python train.py --train_examples=48750 --image_size=40 --horizontal_flip=false --translate=0.06 --encoder_depths=[3, 4, 5, 3] --decoder_dropout=0.1 --decoder_tie_embeddings=true --init="torch_default" --residual_init="none" --lr_schedule="cosine" --weight_decay=0.2
Rows from block 5 of the image encoder of a small image captioner, named by matrix and row number. Each number is 50 + 10 x the weight over its row's rms, rounded and kept within 0 to 99. All counts start at 0. After the name is the row's rms in percent of the matrix's.
After each channel's rows are labels from the 100 images, of 14976, where the channel reaches its highest value: "responds to" is what is common among them. Only what is clearly more common there than usual is listed. The data: scattered letters and digits in many colours. In brackets: how many of the 100, against the usual share in percent.
# r30: branch 2 reduce pointwise conv (encoder.blocks.5.r3.0.weight, 48x192x1x1), inputs 96-191

r30.39 105:53 36 40 47 46 30 53 36 43 55 58 45 47 30 39 50 33 34 32 43 56 55 37 19 48 36 45 36 46 39 64 28 40 45 98 44 53 44 54 33 28 48 64 72 58 70 31 60 50 38 49 49 52 30 38 49 65 44 22 35 56 54 49 39 54 54 38 38 53 51 31 58 45 52 53 55 47 49 57 50 45 48 50 48 56 51 54 44 56 53 49 42 48 42 51 46
responds to: the character Q (63 vs 8.7); largest: Q (58 vs 2.5); the character O (48 vs 9.1); largest: O (40 vs 2.8)

r30.45 112:51 52 48 38 48 40 41 49 50 37 59 36 24 41 45 54 48 53 42 38 57 55 47 53 37 22 41 41 49 48 42 36 42 43 68 27 48 36 52 39 48 33 54 57 48 57 49 39 44 50 43 46 39 36 20 36 73 61 29 42 51 35 50 37 38 48 38 42 42 58 40 36 49 52 48 47 52 45 50 45 58 47 51 55 56 54 55 58 49 54 60 45 49 51 57 59
responds to: the character O (35 vs 9.1); the character 0 (30 vs 9.4); the character D (25 vs 9.2); largest: O (25 vs 2.8)

r30.0 090:37 45 44 34 56 53 45 40 28 43 53 51 60 60 39 42 65 49 51 48 57 52 52 65 48 51 53 50 41 54 40 68 67 41 50 52 63 50 53 34 25 55 64 75 58 50 25 66 69 44 56 53 56 57 47 49 66 62 39 29 59 54 40 40 35 32 49 48 43 45 45 41 61 50 58 44 54 49 49 51 53 47 63 41 54 48 43 43 41 50 53 42 46 43 49 44
responds to: the character 3 (35 vs 9); the character C (34 vs 9.7); largest: C (28 vs 2.9); largest: 3 (26 vs 2.6)

r30.5 101:45 54 53 34 46 58 49 41 35 53 38 41 45 49 45 54 65 45 39 34 45 51 49 53 39 23 28 45 51 38 48 48 32 54 38 47 40 28 57 11 47 48 50 57 37 59 37 43 49 52 41 61 42 40 36 45 68 66 42 29 54 49 42 60 58 40 53 46 42 36 24 53 56 52 45 51 50 49 60 50 61 47 64 43 54 40 49 52 51 49 52 55 50 43 42 43
responds to: the character 7 (66 vs 9.1); largest: 7 (66 vs 2.8)

r30.1 110:40 37 63 35 44 25 59 50 36 61 61 29 58 39 19 36 60 57 60 31 45 53 39 62 66 16 44 35 37 51 53 40 52 51 51 43 56 39 48 27 50 51 48 54 51 52 50 52 51 46 51 39 47 42 44 48 61 54 43 48 52 34 65 33 26 54 38 58 56 58 43 40 49 44 40 46 44 41 49 57 43 47 51 57 59 51 47 46 47 42 59 47 38 34 48 52
responds to: the character O (49 vs 9.1); largest: O (46 vs 2.8); the character Q (34 vs 8.7); largest: Q (27 vs 2.5)

r30.19 096:52 47 53 51 40 59 43 33 48 51 50 44 49 53 49 52 38 53 44 49 46 43 43 42 38 34 35 50 58 51 49 41 28 31 56 46 39 35 52 21 56 47 55 52 43 62 45 39 55 51 58 57 31 63 50 69 65 60 13 42 73 68 40 46 53 33 44 54 42 49 36 49 55 45 47 46 55 42 50 52 44 42 56 54 46 44 41 53 52 53 60 41 56 48 53 47
responds to: the character C (56 vs 9.7); largest: C (53 vs 2.9); the character L (29 vs 9.2); largest: L (25 vs 2.6)

r30.14 099:39 41 52 41 39 47 55 21 50 49 47 46 43 36 43 30 46 46 51 46 41 53 46 34 42 61 55 56 61 54 55 28 45 29 60 68 44 50 46 42 35 50 46 55 54 32 38 52 49 29 53 54 55 82 58 75 44 50 54 64 31 70 36 27 33 59 61 18 40 43 73 52 61 48 46 53 46 56 56 47 49 44 57 52 57 54 54 46 54 57 53 52 47 53 53 51
responds to: red (64 vs 39.4); count: six (50 vs 16.4); the character T (25 vs 9.4)

r30.43 100:44 63 44 73 54 55 52 44 47 39 55 62 49 65 63 44 60 43 57 80 59 67 37 55 43 76 63 36 34 59 44 53 58 29 58 37 36 66 43 71 39 33 61 62 60 51 22 40 78 48 62 36 56 51 57 55 60 35 28 53 56 38 49 48 48 54 41 28 33 70 60 50 48 42 44 57 55 48 52 48 53 43 48 53 43 45 52 60 50 55 53 56 52 41 50 56
responds to: count: six (35 vs 16.4); the character J (33 vs 9); the character C (29 vs 9.7); the character 7 (27 vs 9.1)

r30.23 100:48 35 46 25 48 40 51 55 61 45 50 31 38 26 44 49 36 48 55 40 40 49 46 44 47 45 49 41 37 29 61 35 35 71 44 44 48 56 34 27 55 53 43 50 29 50 59 29 35 71 59 39 17 47 55 62 42 36 34 31 50 56 33 49 59 51 54 63 32 45 43 48 54 48 53 53 54 59 58 50 49 45 53 58 58 56 47 61 58 53 47 55 61 57 48 61
responds to: the character D (44 vs 9.2); largest: D (40 vs 3); the character O (27 vs 9.1)

r30.20 092:47 51 60 44 51 62 50 43 44 49 46 44 36 43 59 54 42 57 56 59 51 48 42 50 28 32 40 55 54 33 46 33 34 35 47 57 54 51 57 20 46 60 67 65 46 59 28 48 54 45 58 61 43 67 54 74 66 63 37 43 64 69 36 57 54 27 56 63 29 51 32 44 54 43 46 51 52 46 55 54 58 41 50 51 55 46 45 55 56 55 58 47 48 47 43 53
responds to: the character C (88 vs 9.7); largest: C (85 vs 2.9)

r30.8 104:50 44 58 34 47 47 51 31 46 35 47 54 34 37 45 40 39 31 46 42 53 52 44 24 40 36 39 43 52 45 62 32 42 59 76 62 32 53 59 19 27 59 58 68 51 44 48 58 41 43 26 57 58 57 54 77 51 55 24 29 53 65 51 33 49 58 51 27 54 58 22 42 48 48 46 51 53 47 55 55 53 50 43 51 52 51 58 52 56 51 56 55 52 55 53 54
responds to: the character Q (57 vs 8.7); largest: Q (54 vs 2.5); the character O (47 vs 9.1); largest: O (41 vs 2.8)

r30.40 101:43 41 44 35 43 46 51 57 47 60 64 50 50 48 46 54 49 60 40 37 51 47 43 47 32 30 43 35 47 42 40 45 37 40 54 53 55 43 35 17 68 53 58 53 41 48 51 29 42 51 59 42 47 47 51 63 56 49 19 36 59 69 46 51 43 43 54 63 51 52 44 50 40 45 44 57 54 51 47 58 42 45 49 50 45 51 44 49 51 59 52 57 49 53 48 59
responds to: the character L (58 vs 9.2); largest: L (55 vs 2.6); the character I (25 vs 9.3)

r30.29 095:51 40 40 38 49 47 51 29 42 45 57 47 52 50 51 40 43 50 43 33 47 61 42 32 39 32 39 29 47 41 60 31 32 35 48 66 50 42 37 12 49 46 54 49 45 47 51 32 48 53 42 34 32 63 63 78 54 50 24 36 60 75 37 43 51 42 61 48 47 47 45 55 47 59 60 56 60 53 57 57 48 54 52 59 43 58 58 55 51 49 58 58 55 54 46 53
responds to: count: six (51 vs 16.4); blue (44 vs 20); black (41 vs 19.7)

r30.7 099:70 60 60 38 51 37 60 41 46 59 51 70 58 57 32 39 58 43 48 53 54 45 60 60 41 62 37 64 68 63 41 71 46 34 54 52 22 41 53 73 27 49 63 59 48 43 36 49 47 44 44 64 53 73 51 69 30 63 59 69 25 51 62 32 38 50 64 24 44 51 71 41 46 49 51 58 52 49 56 53 44 43 49 46 57 54 57 42 41 44 53 53 55 43 53 45
responds to: count: six (43 vs 16.4); blue (42 vs 20)

r30.44 098:51 41 46 39 40 40 47 46 53 31 42 46 36 34 50 51 54 50 30 35 40 48 53 66 41 63 47 49 62 56 62 21 29 63 63 40 37 45 50 47 45 61 66 61 51 54 63 34 39 72 37 57 37 64 54 57 63 63 19 41 46 46 38 50 43 49 49 52 31 54 37 57 48 48 41 41 57 44 59 51 63 46 52 41 48 40 52 43 47 47 39 48 52 45 50 51
responds to: the character D (60 vs 9.2); largest: D (58 vs 3)

r30.35 102:48 48 51 40 38 47 48 42 46 57 53 45 53 51 48 45 55 43 41 30 49 50 44 51 43 19 25 53 53 40 48 55 29 41 52 47 44 28 50 12 50 56 59 49 43 65 56 39 41 41 48 53 26 43 55 61 60 56 30 29 58 59 46 42 44 45 41 53 49 43 41 58 47 54 46 57 56 55 55 52 45 54 47 49 55 48 49 56 46 49 57 45 54 40 55 49
responds to: the character C (27 vs 9.7)

r30.22 085:41 55 53 40 46 38 55 52 54 46 56 45 56 31 36 49 36 57 36 41 33 47 50 44 42 52 57 42 36 56 63 29 61 36 82 45 44 52 55 43 39 46 61 67 54 42 32 67 40 53 54 38 67 66 42 70 51 49 29 57 48 74 59 44 23 43 51 61 61 57 47 45 52 41 53 50 59 41 47 45 52 53 54 53 49 48 50 52 49 47 54 51 55 51 47 36
responds to: the character O (62 vs 9.1); largest: O (56 vs 2.8); the character Q (47 vs 8.7); largest: Q (39 vs 2.5)

r30.10 103:40 51 29 64 57 55 50 37 58 40 54 65 38 55 51 38 56 33 37 49 54 75 53 53 40 63 52 21 23 49 44 50 41 22 62 52 46 61 23 58 40 47 66 49 61 59 27 33 66 38 64 16 46 50 57 54 64 26 22 41 55 48 40 61 55 41 47 55 29 65 52 54 38 50 60 61 66 52 64 45 48 49 48 63 61 58 58 56 55 70 56 49 52 59 63 60
responds to: the character O (52 vs 9.1); largest: O (50 vs 2.8); the character Q (39 vs 8.7); largest: Q (38 vs 2.5)

r30.42 096:59 56 68 58 55 56 60 50 48 53 65 55 56 49 39 52 65 53 67 48 53 51 53 58 49 70 56 51 37 58 48 72 66 15 42 51 55 45 36 68 40 27 33 45 58 39 24 52 65 14 55 47 64 60 56 63 32 42 60 71 51 57 56 53 17 47 57 40 49 53 77 44 28 37 41 52 58 54 50 52 39 54 43 61 47 54 44 63 54 42 66 44 50 45 55 60
responds to: count: six (47 vs 16.4); yellow (45 vs 19.5); white (41 vs 19.4); the character I (25 vs 9.3)

r30.3 092:51 49 36 43 45 57 48 47 58 53 40 67 48 47 53 46 38 45 42 55 50 50 63 53 41 30 62 43 42 33 61 55 36 58 77 48 63 65 57 34 49 51 60 54 63 66 48 46 62 49 67 53 65 56 65 69 88 45 32 28 64 64 25 41 67 28 54 55 39 58 34 49 55 51 46 49 54 44 52 57 64 47 59 45 60 64 40 43 48 39 53 54 48 43 47 40
responds to: the character C (67 vs 9.7); largest: C (64 vs 2.9)

r30.31 095:48 49 31 53 54 37 49 33 45 45 55 56 48 37 59 33 35 22 42 56 39 68 57 44 41 62 45 51 30 52 51 28 46 29 66 61 42 55 38 62 19 34 46 67 53 49 19 60 59 40 53 36 51 76 54 74 44 49 36 52 53 65 43 36 44 52 52 23 52 56 65 40 38 52 58 57 56 46 55 51 44 60 47 57 42 56 56 46 53 45 54 62 53 61 62 52
responds to: black (52 vs 19.7); brown (43 vs 19.9); blue (43 vs 20); count: six (36 vs 16.4)

r30.11 094:45 50 54 45 48 49 43 23 38 47 46 39 55 45 44 41 53 47 56 34 51 50 58 52 43 20 31 44 56 37 54 47 48 52 50 62 59 46 62 28 47 47 62 65 49 62 29 56 49 53 53 56 47 53 56 60 67 71 16 31 63 54 32 38 45 42 59 47 45 39 37 46 44 52 56 52 62 38 49 62 51 44 51 49 55 42 54 41 63 52 50 47 61 45 48 59
responds to: the character 7 (60 vs 9.1); largest: 7 (58 vs 2.8); the character Z (28 vs 9.3); the character 2 (27 vs 9.1)

r30.21 105:48 56 68 36 51 22 63 51 21 57 60 46 61 32 31 40 56 40 50 28 60 56 52 51 65 39 51 53 42 43 53 61 55 39 57 59 50 46 41 39 37 46 50 47 45 43 45 52 55 31 42 42 61 31 41 46 59 52 53 41 43 46 74 42 32 55 53 53 64 56 49 54 44 57 56 53 54 53 49 54 40 62 35 58 54 56 50 62 47 64 68 49 47 51 58 57
responds to: the character O (56 vs 9.1); largest: O (53 vs 2.8); the character Q (30 vs 8.7); the character 0 (28 vs 9.4)

r30.38 112:43 36 46 59 42 54 31 56 47 46 59 41 44 45 50 49 57 57 59 59 48 60 30 42 54 53 66 46 30 60 30 53 65 39 52 34 60 59 33 59 42 39 57 53 57 50 33 44 69 32 65 33 52 47 53 36 65 43 53 59 58 36 49 42 35 50 23 48 35 68 61 38 55 33 41 38 55 35 55 55 50 39 59 50 56 56 56 48 51 51 52 34 60 42 61 50
responds to: the character 7 (60 vs 9.1); largest: 7 (57 vs 2.8)

r30.41 087:43 50 58 52 52 41 59 43 52 40 72 59 55 34 31 37 50 48 40 44 54 50 61 36 51 41 56 45 29 41 51 38 50 24 64 50 41 57 28 43 48 57 49 61 42 51 35 49 34 55 62 32 63 63 48 58 66 44 36 60 29 58 38 66 32 36 53 65 49 50 45 58 42 46 53 46 61 49 50 58 42 50 58 48 60 65 58 50 51 53 62 55 60 61 64 65
responds to: the character O (60 vs 9.1); largest: O (58 vs 2.8); the character Q (27 vs 8.7)

r30.26 096:59 47 62 58 59 45 72 58 57 66 61 51 56 40 38 58 45 57 65 40 47 62 57 49 61 56 48 60 45 54 50 68 55 26 61 64 53 38 55 56 49 35 48 54 57 35 32 64 45 34 45 53 53 58 52 62 34 56 63 64 38 57 55 34 19 44 49 42 62 41 74 54 36 61 56 57 43 64 50 53 42 55 51 49 41 55 34 53 46 57 60 53 49 57 35 45
responds to: yellow (45 vs 19.5); count: six (40 vs 16.4)

r30.47 099:48 42 47 32 48 49 53 52 47 51 47 33 51 28 45 54 40 60 42 36 33 48 47 50 41 17 51 50 52 35 46 39 32 52 46 42 60 52 52 14 65 56 53 51 53 61 59 42 47 61 54 53 47 46 31 51 59 55 30 36 65 59 46 47 56 40 39 67 45 49 38 55 49 52 47 46 51 56 48 52 48 38 47 47 55 50 57 51 51 53 55 54 44 43 47 51
responds to: the character G (28 vs 9.8)

r30.17 099:52 49 57 42 50 63 43 43 43 51 56 44 39 45 42 48 40 46 52 39 50 45 54 49 37 11 42 42 47 40 45 50 34 45 47 55 52 37 61 19 55 57 60 64 43 65 42 49 48 58 51 55 35 55 47 59 63 59 27 38 68 50 30 55 59 41 52 58 40 50 38 53 38 52 52 53 53 51 59 58 42 46 52 50 50 55 51 49 60 49 49 52 55 50 52 50
responds to: the character L (42 vs 9.2); largest: L (39 vs 2.6)

r30.4 096:60 52 66 52 60 48 61 48 56 53 68 58 56 62 50 52 71 51 59 54 48 47 50 49 58 77 51 55 36 69 52 55 58 18 41 51 47 57 22 76 59 46 43 38 51 51 22 45 57 47 67 44 50 68 62 62 29 48 72 84 36 46 54 52 33 45 49 50 45 61 78 35 40 34 41 43 60 37 50 54 38 52 40 54 59 43 50 50 56 49 54 37 48 48 54 46
responds to: count: six (42 vs 16.4)

r30.15 095:54 59 50 54 61 47 47 53 47 55 59 61 57 60 53 45 63 49 54 43 53 49 48 55 53 72 44 64 60 48 42 81 65 11 41 63 50 52 42 63 28 38 25 45 61 27 26 62 46 11 43 51 64 66 56 69 35 51 86 66 42 63 52 49 26 47 59 41 70 57 82 43 49 51 45 44 65 44 56 50 51 51 48 47 51 47 50 61 56 46 56 41 58 51 58 57
responds to: brown (41 vs 19.9); count: six (40 vs 16.4)

r30.28 101:56 43 53 34 50 45 49 59 46 53 54 45 50 49 37 55 45 55 47 39 46 54 38 34 40 15 50 37 47 33 53 39 29 52 44 50 55 47 50 07 67 50 55 48 43 57 43 42 43 45 50 52 36 48 52 62 50 48 25 35 63 58 41 45 51 35 51 69 43 48 38 52 42 54 55 49 52 54 49 52 34 47 43 51 54 49 53 48 49 50 56 48 46 56 51 57
responds to: the character L (56 vs 9.2); largest: L (53 vs 2.6); the character I (26 vs 9.3)

r30.25 121:36 46 47 43 52 44 42 43 48 34 48 44 40 49 48 47 60 44 54 42 54 56 37 54 50 44 59 45 32 47 37 42 51 51 56 33 64 67 23 46 58 45 49 46 54 57 45 38 55 60 63 25 54 51 41 39 75 30 46 48 53 37 43 43 36 54 27 54 36 57 52 31 59 37 34 41 59 39 51 54 59 50 62 47 52 51 54 47 50 48 53 33 61 36 50 46
responds to: the character U (49 vs 8.7); largest: U (46 vs 2.5); the character D (32 vs 9.2); largest: D (26 vs 3)